config = dict(
    horizontal_flip=True,
    weight_standardization=False,
    init='small_normal',
    beta1=0.9,
    max_precond_dim=1536,
)
Rows from block 7 of a small class-conditioned image diffusion model, named by matrix and row number. Rows with one number belong to one channel. Each number is 200 + 20 x the weight over its row's rms, rounded and kept within 0 to 999. All counts start at 0.
Before each channel's rows are labels from the 100 images, of 14848 (inputs lightly noised), where the channel reaches its highest value: "responds to" is what is common among them; "patch colour" is the nearest of a few named colours to the mean colour under the peak. Only what is clearly more common there than usual is listed. The data: reaction-diffusion patterns (Gray-Scott).
# convs0: first 3x3 conv (model.mid.2.convs.0.weight, 192x192x3x3, each kernel summed), inputs 0-191
# convs1: second 3x3 conv (model.mid.2.convs.1.weight, 192x192x3x3, transposed, each kernel summed), outputs 0-191

responds to: pastel; stretched; feed 0.039 kill 0.058
patch colour: grey
convs0.103,189,194,191,204,188,205,193,203,223,206,193,223,162,218,249,219,249,197,184,187,195,206,205,188,195,194,211,184,190,199,189,210,230,183,201,205,207,201,171,207,210,213,194,211,203,180,208,202,164,196,212,198,239,216,174,195,183,196,195,183,202,199,207,227,219,159,177,196,234,204,178,231,194,167,237,202,192,210,187,232,214,227,213,192,206,220,184,201,186,203,196,187,209,205,215,182,213,203,212,226,215,223,240,211,191,165,248,217,185,215,153,184,181,212,193,242,201,173,178,182,168,229,233,196,206,214,205,192,234,230,230,209,191,206,227,190,180,171,188,208,238,197,191,208,232,210,187,221,166,194,215,213,224,181,188,195,167,202,223,223,214,184,230,149,216,198,162,214,221,164,185,203,193,179,187,184,226,188,195,202,167,182,199,207,165,191,215,200,197,239,199,235
convs1.103,230,206,222,205,177,220,200,192,211,215,183,198,208,185,183,183,222,191,180,198,221,200,207,190,203,198,220,207,210,174,178,202,215,207,223,185,171,199,196,190,181,195,201,242,159,198,150,200,200,203,179,195,200,169,221,209,208,204,199,181,222,217,156,149,183,224,219,228,184,184,204,194,206,240,152,178,227,188,199,218,180,191,198,193,188,179,227,191,189,218,214,209,195,206,175,193,174,211,194,201,226,184,171,151,209,202,192,201,190,160,163,209,201,219,230,224,200,237,199,181,182,180,200,195,196,201,192,183,197,186,137,195,188,187,199,201,204,250,235,205,172,213,157,213,207,218,208,183,238,189,208,193,179,215,208,189,226,178,183,217,194,217,178,224,215,167,211,187,198,232,212,184,187,240,213,220,213,192,203,192,185,196,191,223,213,197,160,158,219,184,228,202

responds to: grey
patch colour: grey
convs0.1,178,186,196,197,166,170,174,232,213,204,190,176,170,222,192,157,194,225,250,163,210,209,210,179,212,203,149,194,232,219,174,220,172,210,155,188,192,220,199,186,214,197,186,178,199,189,190,207,217,170,216,213,186,188,173,179,221,196,153,192,198,192,256,197,206,177,196,212,214,187,194,165,205,233,214,199,203,216,173,226,192,179,212,207,204,211,218,205,221,209,208,197,200,211,226,222,207,197,239,229,256,146,176,198,202,207,164,200,189,213,209,210,192,204,219,231,217,176,234,183,198,216,185,189,203,206,218,214,224,174,229,214,195,189,226,194,207,224,211,181,222,188,177,209,201,162,214,190,209,202,215,187,204,194,201,189,203,244,211,219,186,205,189,180,240,205,194,197,210,210,177,167,186,188,206,180,191,183,198,179,188,181,213,187,188,203,224,207,220,230,187,220
convs1.1,201,209,201,191,194,182,228,157,198,214,195,205,181,204,187,224,197,177,220,203,174,195,208,216,231,202,188,201,179,194,206,211,232,209,200,220,224,202,201,223,198,231,177,200,183,174,224,178,237,170,192,192,193,192,220,207,177,173,204,158,208,235,198,201,193,223,208,165,180,178,208,195,191,180,158,217,183,196,213,159,224,178,151,222,228,219,196,206,189,211,211,224,126,224,180,159,177,192,203,199,206,241,207,205,189,160,194,213,179,214,187,192,181,207,196,189,220,196,182,168,199,209,218,194,178,199,223,192,207,218,174,183,198,214,202,210,187,186,235,207,186,200,203,214,187,243,175,198,210,197,199,182,200,206,207,200,215,164,175,210,176,214,247,247,203,199,236,206,194,220,194,204,209,222,221,217,189,172,208,236,229,198,181,162,198,198,193,181,182,183,226,220

responds to: dark; feed 0.026 kill 0.059
patch colour: black
convs0.122,182,206,216,221,169,218,195,196,219,199,191,210,206,194,204,175,200,205,203,200,183,208,210,183,238,185,205,175,183,196,203,155,196,212,223,192,170,162,212,207,172,229,204,203,163,182,182,199,239,207,198,237,211,182,199,172,208,221,196,224,183,174,198,188,246,192,189,218,186,195,169,199,215,158,182,210,207,180,197,226,164,205,204,181,198,206,204,224,192,223,195,161,176,206,181,205,204,223,209,213,209,169,211,156,182,207,193,210,203,191,215,225,181,231,210,240,185,207,180,201,204,194,192,193,232,153,184,217,208,223,158,185,190,206,197,209,188,232,193,201,236,225,144,178,175,195,223,203,200,196,212,186,171,197,196,200,252,226,203,185,200,247,173,179,194,189,200,188,223,202,191,209,202,201,162,181,203,213,209,187,196,212,174,251,180,243,210,182,201,207,188,211
convs1.122,203,222,213,193,186,216,196,169,177,193,196,200,228,211,208,205,175,190,202,187,175,186,214,190,165,200,195,178,211,200,191,218,210,189,184,195,220,200,205,205,205,214,197,173,218,200,211,235,186,231,188,126,194,199,199,216,155,204,182,184,184,180,188,210,173,190,226,204,247,208,212,240,186,183,223,197,208,207,201,211,231,207,207,229,228,218,208,205,192,173,211,188,219,187,223,205,184,220,195,227,216,224,205,227,211,182,215,181,171,217,239,182,193,161,183,149,210,191,201,237,204,212,193,205,162,193,227,155,201,184,230,237,220,188,209,195,226,192,209,183,164,211,238,238,257,184,213,198,201,204,201,169,205,206,199,186,181,171,193,212,239,165,211,197,182,189,182,198,195,187,173,185,217,169,183,220,182,205,188,194,221,172,205,186,199,194,226,205,186,197,190,174

responds to: dark
patch colour: black
convs0.10,209,180,168,199,176,184,236,198,218,123,181,182,182,188,191,195,201,182,189,182,202,179,207,209,213,242,203,197,199,169,225,147,235,179,215,206,188,198,217,217,187,173,206,177,181,179,215,180,208,195,188,187,178,190,194,202,179,221,196,188,220,205,184,218,177,220,214,174,187,215,213,190,210,202,240,239,194,229,218,183,218,206,187,214,205,187,193,191,196,208,182,197,182,185,178,206,198,228,232,175,210,232,184,174,180,209,185,215,226,176,142,162,206,190,188,228,190,188,219,214,205,203,202,232,216,169,161,221,220,224,195,186,173,229,203,204,212,189,219,216,249,202,204,179,198,189,212,198,209,176,193,210,176,204,199,198,193,157,212,220,189,210,212,177,190,213,217,214,202,216,192,195,223,234,231,194,217,188,215,190,173,212,195,232,205,220,223,233,236,181,216,202
convs1.10,205,207,219,238,211,201,211,214,166,193,210,188,192,162,205,149,195,227,183,199,183,189,211,181,172,173,167,185,204,173,224,205,208,221,185,192,220,183,181,226,178,201,168,172,210,196,164,206,209,199,203,171,210,198,189,210,191,204,230,232,221,215,199,195,210,220,199,190,220,192,190,220,155,174,177,193,200,190,204,210,202,213,220,216,187,188,175,159,158,194,236,181,190,197,221,168,229,206,193,226,159,190,206,223,195,198,174,188,165,223,204,213,201,219,166,191,205,183,211,173,211,204,223,181,182,158,228,170,166,185,247,233,228,192,214,199,198,209,200,225,211,189,199,208,195,207,218,216,183,218,199,194,231,182,200,237,221,187,223,187,183,200,174,186,184,216,199,206,203,211,201,180,184,190,152,211,186,206,224,230,230,211,160,201,208,198,171,198,184,197,156,185

responds to: embossed; vivid; feed 0.039 kill 0.058; setting: feed 0.062 kill 0.061
patch colour: green
convs0.19,172,197,196,219,205,224,207,194,199,229,223,175,161,214,224,195,212,188,196,195,195,195,183,192,201,248,188,176,174,164,215,208,169,183,171,209,194,220,242,213,209,186,182,176,191,183,178,203,195,220,187,238,199,217,198,185,186,203,223,188,207,155,192,192,202,230,224,210,201,208,201,200,177,183,167,226,173,169,197,215,230,203,239,209,221,200,189,187,159,222,203,180,171,199,190,208,211,218,214,166,207,188,225,192,201,209,203,190,183,207,206,187,203,204,200,220,225,221,173,187,183,205,223,194,198,179,219,227,228,201,247,196,204,205,248,169,191,211,205,200,235,231,152,224,162,227,190,225,192,171,211,199,178,192,213,204,202,197,214,255,196,213,185,183,200,219,188,209,234,207,226,193,189,193,193,181,221,186,171,200,223,207,184,243,163,197,201,171,202,186,235,198
convs1.19,227,194,227,194,194,193,191,208,185,200,226,197,249,206,183,200,176,231,220,252,206,201,192,190,216,161,212,191,205,220,196,214,217,220,210,193,203,191,189,210,210,216,212,220,192,198,199,202,222,206,195,173,210,164,202,208,198,182,219,196,248,175,215,182,226,202,206,224,197,174,213,223,212,235,177,159,203,222,180,192,147,202,176,203,220,196,226,183,215,186,217,223,181,214,187,197,245,202,184,212,231,214,207,188,200,200,200,217,227,197,189,243,161,196,188,193,177,220,192,159,211,153,215,218,183,223,221,168,198,196,177,183,181,179,210,202,221,204,224,212,179,189,199,191,213,185,213,222,223,181,220,208,204,180,166,203,189,198,204,188,200,230,239,242,199,176,241,194,156,207,189,197,218,202,241,207,164,198,188,224,177,217,203,205,215,203,157,195,194,213,213,227

responds to: pastel
patch colour: grey
convs0.117,210,195,189,204,178,170,178,195,222,174,207,215,193,187,199,222,208,192,192,182,208,200,194,180,192,192,241,203,202,167,192,174,249,153,229,192,212,238,172,211,214,205,186,213,217,179,202,203,180,195,219,210,229,232,207,228,127,176,212,169,191,187,208,184,218,179,196,209,210,189,148,203,217,121,191,232,204,206,218,220,184,224,210,198,189,184,209,228,181,213,196,164,183,211,222,207,210,193,186,212,194,197,227,195,197,200,226,182,199,227,186,214,189,217,180,244,179,212,194,218,184,220,215,185,209,209,186,203,221,207,205,219,193,192,239,173,209,189,208,213,237,211,175,202,198,229,214,230,182,222,195,207,193,191,163,213,175,194,209,200,181,211,196,180,192,195,179,189,204,177,207,185,202,204,192,177,200,206,178,195,193,215,175,195,194,207,218,201,239,251,187,237
convs1.117,189,196,215,243,168,226,209,180,179,215,211,212,205,194,181,138,213,222,166,201,192,189,213,190,249,195,150,209,198,213,212,164,201,240,193,179,189,173,211,193,146,195,174,209,197,231,172,206,206,201,193,200,197,205,169,197,215,211,192,213,226,183,201,183,195,195,205,205,204,182,229,212,189,193,186,162,202,196,199,201,172,227,231,182,232,182,200,213,217,183,225,237,173,190,231,169,191,242,211,205,183,188,194,225,195,214,188,188,222,190,177,202,214,203,208,183,188,221,206,207,180,147,224,241,172,183,189,193,178,217,195,180,206,198,169,197,201,220,177,184,164,185,189,175,213,194,158,165,197,200,213,228,211,177,212,200,202,163,205,232,191,195,224,189,195,217,209,185,172,208,207,213,219,215,214,193,203,214,216,219,219,226,201,237,195,209,201,180,177,201,214,174

responds to: grey; embossed; stretched
patch colour: grey
convs0.145,208,187,225,195,176,208,193,238,200,237,207,180,209,180,182,209,216,200,187,201,191,198,188,205,207,194,177,208,209,193,231,222,198,204,172,191,222,200,226,187,204,217,190,170,209,227,217,215,196,235,210,191,182,227,207,189,212,216,192,210,175,212,187,179,246,199,199,231,194,223,185,184,214,250,177,211,193,175,220,222,175,209,229,167,200,122,171,196,221,234,203,175,175,174,210,227,201,200,228,211,213,203,215,242,178,211,183,186,185,182,202,178,214,191,183,239,255,216,163,161,201,186,204,164,208,197,201,183,215,248,215,232,227,201,202,171,198,209,193,230,187,194,181,187,225,199,164,214,179,207,221,213,184,194,207,180,187,199,236,205,186,205,190,190,191,211,187,205,185,193,222,197,199,194,208,213,166,177,229,219,225,191,207,200,208,178,187,173,191,220,220,203
convs1.145,172,198,211,189,216,184,215,224,183,202,178,193,219,200,186,202,186,207,244,188,216,196,203,218,197,203,241,199,201,236,207,228,181,179,208,219,195,205,209,216,204,175,211,154,222,197,199,209,205,195,213,197,181,216,201,192,208,176,199,185,210,182,220,198,186,237,214,186,210,196,231,167,187,175,193,182,221,195,193,178,232,181,175,219,215,219,201,167,214,236,227,207,211,181,180,197,224,189,182,188,210,230,180,177,205,207,198,252,191,167,226,214,160,188,188,228,204,216,193,223,231,249,192,188,219,188,215,232,208,206,219,197,199,180,200,200,228,185,204,190,202,228,186,203,219,194,253,181,217,175,199,151,204,216,197,157,243,185,176,168,201,226,214,215,192,169,241,223,191,232,185,189,207,205,191,216,175,173,190,180,195,211,210,200,167,171,195,236,191,167,191,195

responds to: embossed; dark
patch colour: black
convs0.33,214,206,209,182,191,198,215,222,202,209,200,225,236,211,188,189,194,183,213,214,213,185,152,211,193,152,219,205,195,164,174,166,213,190,205,201,216,177,208,229,235,188,186,192,200,180,197,195,190,178,215,176,195,221,181,208,163,201,199,169,178,219,171,190,153,189,189,177,211,205,179,216,185,191,198,209,193,219,214,206,191,217,219,175,177,168,149,216,202,226,217,204,192,183,227,206,234,198,168,225,249,223,197,185,187,216,164,218,200,184,183,190,177,189,168,245,183,210,224,226,195,182,200,167,209,208,187,170,206,252,213,207,206,188,238,195,234,194,206,208,214,211,192,224,205,166,196,215,201,197,185,208,196,212,216,196,183,193,170,242,156,220,192,148,197,186,227,199,207,197,187,180,208,216,183,218,212,196,199,195,183,217,186,192,177,196,202,183,235,195,186,229
convs1.33,190,196,205,200,170,241,204,168,197,197,183,197,178,212,200,168,237,221,200,198,209,181,220,173,193,217,149,210,209,204,200,199,205,193,229,177,189,185,208,228,186,212,221,183,205,184,177,218,189,228,173,230,216,178,208,230,253,205,221,197,245,190,206,217,227,206,266,203,199,176,204,206,176,205,188,223,184,198,181,223,191,210,194,212,185,198,243,213,194,173,201,180,187,195,187,192,195,209,221,166,159,179,209,199,199,213,223,156,211,218,227,218,227,226,201,178,208,203,176,172,174,194,223,213,184,217,206,209,203,159,205,197,178,205,177,188,166,165,236,209,225,207,205,177,189,185,204,200,204,226,221,233,177,227,186,224,221,175,208,222,199,203,202,214,209,208,178,197,181,219,188,229,209,193,172,185,208,184,213,222,217,197,178,182,202,201,198,176,162,198,227,163

responds to: embossed; grey
patch colour: grey
convs0.185,139,182,195,183,208,215,181,222,199,197,173,190,210,167,170,188,178,165,169,237,209,189,193,212,201,180,173,202,219,238,179,230,190,278,192,205,202,184,198,253,224,183,178,220,207,228,198,159,210,213,203,244,170,181,212,203,222,204,172,192,196,217,186,221,195,213,194,206,223,205,224,198,195,216,194,227,184,210,204,189,212,199,199,203,186,197,205,206,242,214,195,210,204,197,193,202,178,192,220,225,226,176,200,218,183,203,215,194,198,241,207,201,215,208,192,200,235,206,205,204,210,187,183,192,175,214,205,195,231,176,192,178,203,200,178,179,216,192,193,172,147,167,221,205,187,207,213,199,186,174,180,186,220,193,164,182,197,198,190,188,193,184,179,234,202,197,183,162,170,216,195,225,188,204,193,228,175,207,179,153,212,208,220,181,218,197,196,244,204,188,215,206
convs1.185,226,229,191,209,205,160,230,194,212,179,216,192,189,218,162,229,201,247,230,207,184,242,175,215,221,195,209,189,199,192,203,210,211,152,193,218,203,218,174,179,194,228,226,193,205,167,199,214,174,190,181,179,225,246,212,203,208,204,174,196,207,191,216,232,219,226,191,187,188,195,186,221,192,167,244,214,192,197,191,202,186,193,182,265,214,216,181,202,203,163,195,201,174,208,164,213,204,210,204,192,176,224,206,183,213,204,177,243,206,199,168,183,198,212,199,223,185,170,206,216,223,190,214,185,202,212,211,220,165,194,240,216,175,209,193,215,229,208,182,181,228,224,209,208,183,218,200,209,219,222,170,228,211,151,196,213,214,188,204,182,179,207,204,207,177,158,216,197,180,200,230,194,206,206,203,186,236,181,206,194,180,196,211,177,230,185,198,198,209,213,165,195

responds to: grey
patch colour: grey
convs0.107,190,188,172,187,223,200,157,213,206,193,201,234,210,183,190,252,197,192,178,181,219,191,218,189,226,217,185,180,168,207,185,210,243,206,231,162,217,203,197,216,217,231,190,189,208,215,185,166,188,174,176,174,205,189,186,203,226,213,207,188,207,172,112,203,206,194,194,194,200,209,183,192,197,214,159,216,188,212,219,184,184,209,185,189,170,203,190,196,215,186,191,205,204,175,217,208,202,221,243,203,198,176,191,192,202,218,193,198,200,228,228,182,209,215,160,186,211,172,195,205,184,237,180,207,235,221,217,203,176,209,200,181,194,216,183,182,191,191,222,194,180,233,186,195,198,255,182,188,173,207,200,199,211,198,205,192,244,156,214,212,203,193,206,224,190,214,176,189,178,210,245,219,210,227,179,206,187,199,225,184,218,201,211,176,210,188,202,234,176,234,205,178
convs1.107,235,196,206,189,187,237,235,180,216,187,225,204,181,184,185,176,208,228,230,223,205,195,208,220,176,195,205,226,217,216,230,200,190,208,182,187,190,209,160,235,214,180,208,198,238,207,203,235,167,219,198,198,194,225,177,182,217,223,203,201,194,194,248,198,194,236,204,222,185,208,182,231,192,155,242,152,198,182,201,216,160,185,231,231,230,179,196,206,169,205,204,213,212,195,184,201,172,205,171,191,195,205,209,170,232,190,200,208,215,181,243,212,220,203,191,207,203,200,217,232,202,172,179,205,228,187,207,162,177,195,240,216,181,210,196,195,226,214,171,208,212,210,211,222,219,184,201,216,216,211,197,193,189,198,197,202,208,237,216,177,225,211,173,176,189,171,206,207,211,201,153,234,172,184,185,212,234,199,207,199,204,158,197,206,216,207,181,203,220,177,188,202

responds to: embossed; grey
patch colour: grey
convs0.163,193,189,202,218,218,194,213,182,223,187,183,193,234,210,205,200,189,203,219,216,199,201,200,195,189,187,206,179,157,215,208,142,185,232,209,205,195,212,224,230,172,203,202,199,175,232,191,227,233,223,200,189,189,196,200,211,200,156,227,218,195,179,176,182,203,192,190,165,185,169,193,249,211,232,202,196,187,196,210,148,202,221,218,194,174,228,187,208,185,224,207,224,188,210,165,198,245,186,197,216,202,186,225,188,218,215,220,244,179,238,163,194,201,201,202,167,196,209,180,188,200,200,212,221,213,210,173,222,180,203,176,197,173,208,189,222,227,164,191,223,205,195,165,212,168,159,184,225,199,214,201,210,203,207,173,210,210,168,194,189,203,193,217,147,171,174,205,188,203,178,185,215,219,194,208,210,210,205,197,205,156,198,162,209,178,200,197,200,189,223,234,170
convs1.163,174,230,187,190,206,214,200,228,222,195,228,195,171,195,180,213,196,215,195,215,197,190,211,184,204,210,245,210,248,201,201,200,203,177,203,221,186,179,152,198,232,216,213,171,216,201,192,178,193,227,201,188,227,180,215,231,221,237,192,197,215,201,247,208,171,168,220,205,215,203,190,188,186,201,184,211,192,187,190,224,171,221,203,223,212,167,230,215,189,201,250,175,228,190,190,183,191,237,198,209,221,209,228,201,192,188,210,146,156,208,232,224,242,182,219,197,217,213,216,199,168,218,199,201,200,176,237,175,208,191,212,205,233,228,205,196,165,218,187,172,185,213,226,174,219,198,223,213,232,209,217,211,206,200,213,191,196,202,189,203,223,182,161,221,244,190,170,186,179,211,224,217,174,188,182,169,210,198,215,210,217,212,197,200,203,189,206,169,205,187,211,203

responds to: dark; feed 0.026 kill 0.059; feed 0.03 kill 0.062
patch colour: black
convs0.130,188,204,186,176,219,206,201,223,209,274,193,201,197,198,202,213,195,224,222,200,192,181,201,224,212,162,209,167,195,190,226,226,195,180,184,220,225,210,174,183,171,214,162,204,167,162,185,220,222,190,212,218,203,193,191,231,193,238,188,183,189,212,190,201,211,196,198,184,209,181,186,220,213,201,171,170,215,211,214,203,206,209,233,212,209,186,230,190,209,206,181,227,191,216,259,159,153,199,176,149,256,219,222,181,233,181,194,203,158,230,179,197,229,192,195,206,196,217,222,178,193,207,205,199,208,154,195,203,191,168,192,212,196,206,169,213,190,204,207,208,200,206,234,167,197,195,190,197,161,214,198,205,179,195,185,197,220,187,211,214,165,232,185,192,189,183,168,189,207,218,216,200,174,199,189,189,205,188,173,195,203,207,233,190,213,180,219,225,192,196,200,204
convs1.130,211,170,202,201,225,194,207,185,185,189,196,186,204,208,205,194,204,192,167,193,219,180,194,203,236,206,205,204,213,199,181,216,222,214,230,183,202,184,197,223,259,211,225,213,199,218,200,180,208,219,209,193,183,221,182,160,182,161,215,193,156,204,242,207,178,190,207,220,184,191,186,190,172,211,219,203,197,203,188,169,196,183,201,200,213,184,174,217,165,183,231,202,232,222,222,209,230,183,250,223,176,180,190,222,178,191,198,177,236,161,187,229,161,234,187,229,179,177,157,194,217,212,173,181,200,194,189,201,228,239,219,194,197,247,216,207,223,204,200,162,201,219,174,207,182,205,222,209,221,198,212,180,232,186,196,188,207,218,179,190,190,193,202,170,198,233,200,183,216,176,229,220,206,182,207,181,203,213,208,169,221,193,155,224,189,196,207,228,198,201,192,176

responds to: pastel
patch colour: white; pink
convs0.20,196,196,198,190,169,186,226,196,202,180,233,195,252,225,181,194,229,205,190,194,173,212,204,189,201,225,211,196,177,179,154,239,213,221,201,196,234,210,211,194,182,216,199,195,195,185,209,207,181,176,199,189,203,214,213,188,151,219,185,192,197,159,199,200,176,195,206,278,232,192,178,214,226,137,208,212,204,221,213,220,174,218,216,209,212,219,192,202,195,205,202,183,112,222,219,207,202,235,179,199,218,186,208,178,188,189,205,181,197,211,220,212,176,171,186,200,207,188,202,203,159,167,197,207,193,224,230,174,204,164,204,181,177,212,195,218,222,206,204,199,196,168,216,171,181,175,217,190,191,215,203,206,212,201,205,212,197,202,204,181,224,200,235,185,199,188,207,206,189,193,196,199,186,192,206,197,217,193,170,212,230,222,191,208,193,229,229,168,214,214,203,206
convs1.20,198,210,222,228,174,210,238,211,197,200,197,225,188,185,201,208,184,179,220,196,206,193,197,175,191,211,189,209,202,178,219,186,206,207,156,204,192,192,219,189,158,206,200,191,219,215,201,198,211,229,218,209,179,261,212,181,183,174,192,224,190,193,199,178,177,196,205,181,211,194,181,185,199,198,221,206,186,199,179,192,225,218,168,151,197,166,205,199,232,223,162,218,188,193,214,203,190,161,175,199,189,243,188,204,196,212,156,186,228,199,185,161,237,196,230,208,194,253,223,178,175,199,214,148,205,208,167,188,199,229,217,200,168,216,182,185,193,195,182,234,207,199,205,224,241,192,194,181,187,203,191,167,196,199,220,196,220,210,203,191,178,184,184,169,222,200,201,213,185,207,156,211,226,218,203,203,202,214,212,255,184,182,186,206,192,206,217,238,198,199,198,163

responds to: pastel
patch colour: grey
convs0.81,251,226,178,220,199,205,191,214,213,184,191,209,203,202,230,198,166,233,247,242,204,206,183,210,211,204,228,198,193,201,190,205,214,205,239,218,201,199,224,204,173,225,194,217,219,199,226,207,233,187,201,167,194,183,203,246,240,207,181,190,210,212,182,169,222,187,205,184,162,241,224,214,159,201,220,173,209,205,184,159,198,198,191,186,206,225,225,190,181,202,210,154,200,190,223,214,205,172,223,217,203,178,168,190,204,195,180,187,207,191,164,202,196,175,203,183,178,190,238,181,176,214,195,212,238,226,201,183,153,198,236,224,183,170,182,208,198,185,200,197,204,213,196,189,205,202,168,185,179,202,205,194,200,202,201,203,163,164,184,183,204,176,230,162,199,167,214,217,218,201,218,153,213,215,194,182,187,195,187,206,202,201,172,188,202,195,200,208,201,210,160,199
convs1.81,168,185,172,170,150,202,191,204,218,209,197,196,203,196,193,197,199,194,197,200,194,203,236,208,179,199,200,207,197,212,227,173,195,206,201,185,180,206,174,205,222,182,186,177,198,189,210,197,161,207,176,209,206,165,160,173,212,225,216,208,232,168,184,187,180,229,214,206,230,223,208,188,215,179,222,189,205,205,213,216,207,197,238,188,238,191,229,149,194,204,229,205,240,166,194,175,214,241,179,170,195,223,237,219,202,169,225,199,220,239,225,225,206,181,201,213,206,192,195,222,198,202,180,209,196,214,216,200,189,228,159,200,224,225,200,217,194,189,188,198,165,196,184,186,231,178,194,191,203,186,214,177,216,226,176,158,257,223,217,183,207,205,202,211,220,192,196,203,153,209,203,195,183,197,173,185,176,207,199,232,209,208,221,208,212,185,208,175,168,181,215,170

responds to: grey
patch colour: grey
convs0.105,230,214,201,188,198,212,215,201,225,169,180,212,194,207,171,187,196,184,238,239,205,186,172,206,208,186,156,232,198,197,216,208,196,198,148,203,178,242,188,153,225,194,187,163,176,192,211,225,199,197,225,205,212,191,187,208,174,153,234,223,203,196,203,171,179,178,226,218,209,202,195,192,195,182,181,195,195,221,153,231,186,216,171,211,240,201,184,188,189,195,197,171,174,203,184,214,194,189,209,218,210,218,208,169,187,207,230,220,215,196,156,185,171,214,218,220,224,168,224,207,172,200,202,196,171,195,197,193,189,187,231,230,197,201,234,203,187,202,251,207,223,216,222,208,214,183,203,161,217,217,225,197,247,200,216,213,221,187,187,180,206,193,204,171,200,210,201,198,222,220,202,182,210,187,196,189,197,205,224,174,163,206,183,210,226,171,185,192,193,190,171,205
convs1.105,202,224,221,187,170,197,199,185,188,202,183,192,194,218,240,188,236,195,197,185,216,231,229,196,223,176,181,195,225,199,180,189,203,185,210,202,181,191,195,209,165,230,185,198,228,227,237,164,233,184,186,223,177,179,203,213,210,212,204,172,224,193,210,224,239,224,192,202,207,159,202,197,194,210,203,183,215,200,253,206,188,169,233,166,166,203,203,220,219,219,233,213,181,216,179,173,191,175,220,202,168,191,200,237,187,188,217,176,203,195,162,203,211,176,211,182,191,204,169,184,193,212,169,212,201,216,171,203,241,209,193,188,211,195,192,216,201,199,179,184,192,194,208,210,231,200,175,217,233,196,201,194,199,171,242,193,182,173,213,199,187,191,215,220,164,229,230,197,191,178,217,193,197,176,221,150,200,227,171,188,199,228,210,197,222,218,236,197,181,226,210,171

responds to: embossed; grey
patch colour: grey
convs0.154,202,165,200,212,247,208,182,142,177,215,194,205,201,212,242,203,191,232,212,225,203,213,230,188,167,203,153,174,198,226,172,161,174,169,208,215,191,171,185,209,197,202,231,196,199,226,174,217,233,201,198,189,206,175,182,202,209,198,228,174,209,175,224,199,214,206,183,168,211,195,203,194,234,224,188,201,192,203,219,189,233,223,216,224,204,205,202,200,189,213,206,179,166,186,171,193,223,195,181,224,185,191,203,164,189,202,169,184,209,202,160,212,198,208,162,178,207,200,159,200,186,182,222,207,219,178,193,225,217,216,184,194,201,192,217,195,199,212,208,207,211,206,176,206,183,198,181,225,212,211,200,242,174,196,236,205,224,182,200,198,171,230,226,202,188,168,225,264,214,188,204,196,193,199,224,217,206,215,190,212,169,201,187,206,203,190,189,191,212,207,253,178
convs1.154,239,223,212,175,191,201,203,192,204,206,216,211,203,219,186,212,203,202,180,211,184,184,171,191,189,206,222,194,162,197,221,206,196,189,167,169,210,213,191,186,221,194,200,223,254,205,226,227,200,195,222,177,189,172,216,175,170,220,177,201,147,218,215,164,180,164,194,199,190,197,202,195,203,205,206,175,223,178,193,198,162,231,186,191,164,201,196,200,198,204,177,178,223,232,215,200,185,194,201,254,225,224,193,230,227,190,180,176,148,191,232,205,195,203,178,187,231,213,196,158,177,223,197,239,218,196,207,179,191,198,179,215,192,186,212,187,192,226,223,198,176,215,204,216,229,188,214,197,205,198,199,212,196,211,215,226,173,215,172,175,242,201,180,186,234,203,197,216,251,230,193,228,183,197,189,234,203,180,203,204,230,185,196,192,178,206,198,218,218,180,179,226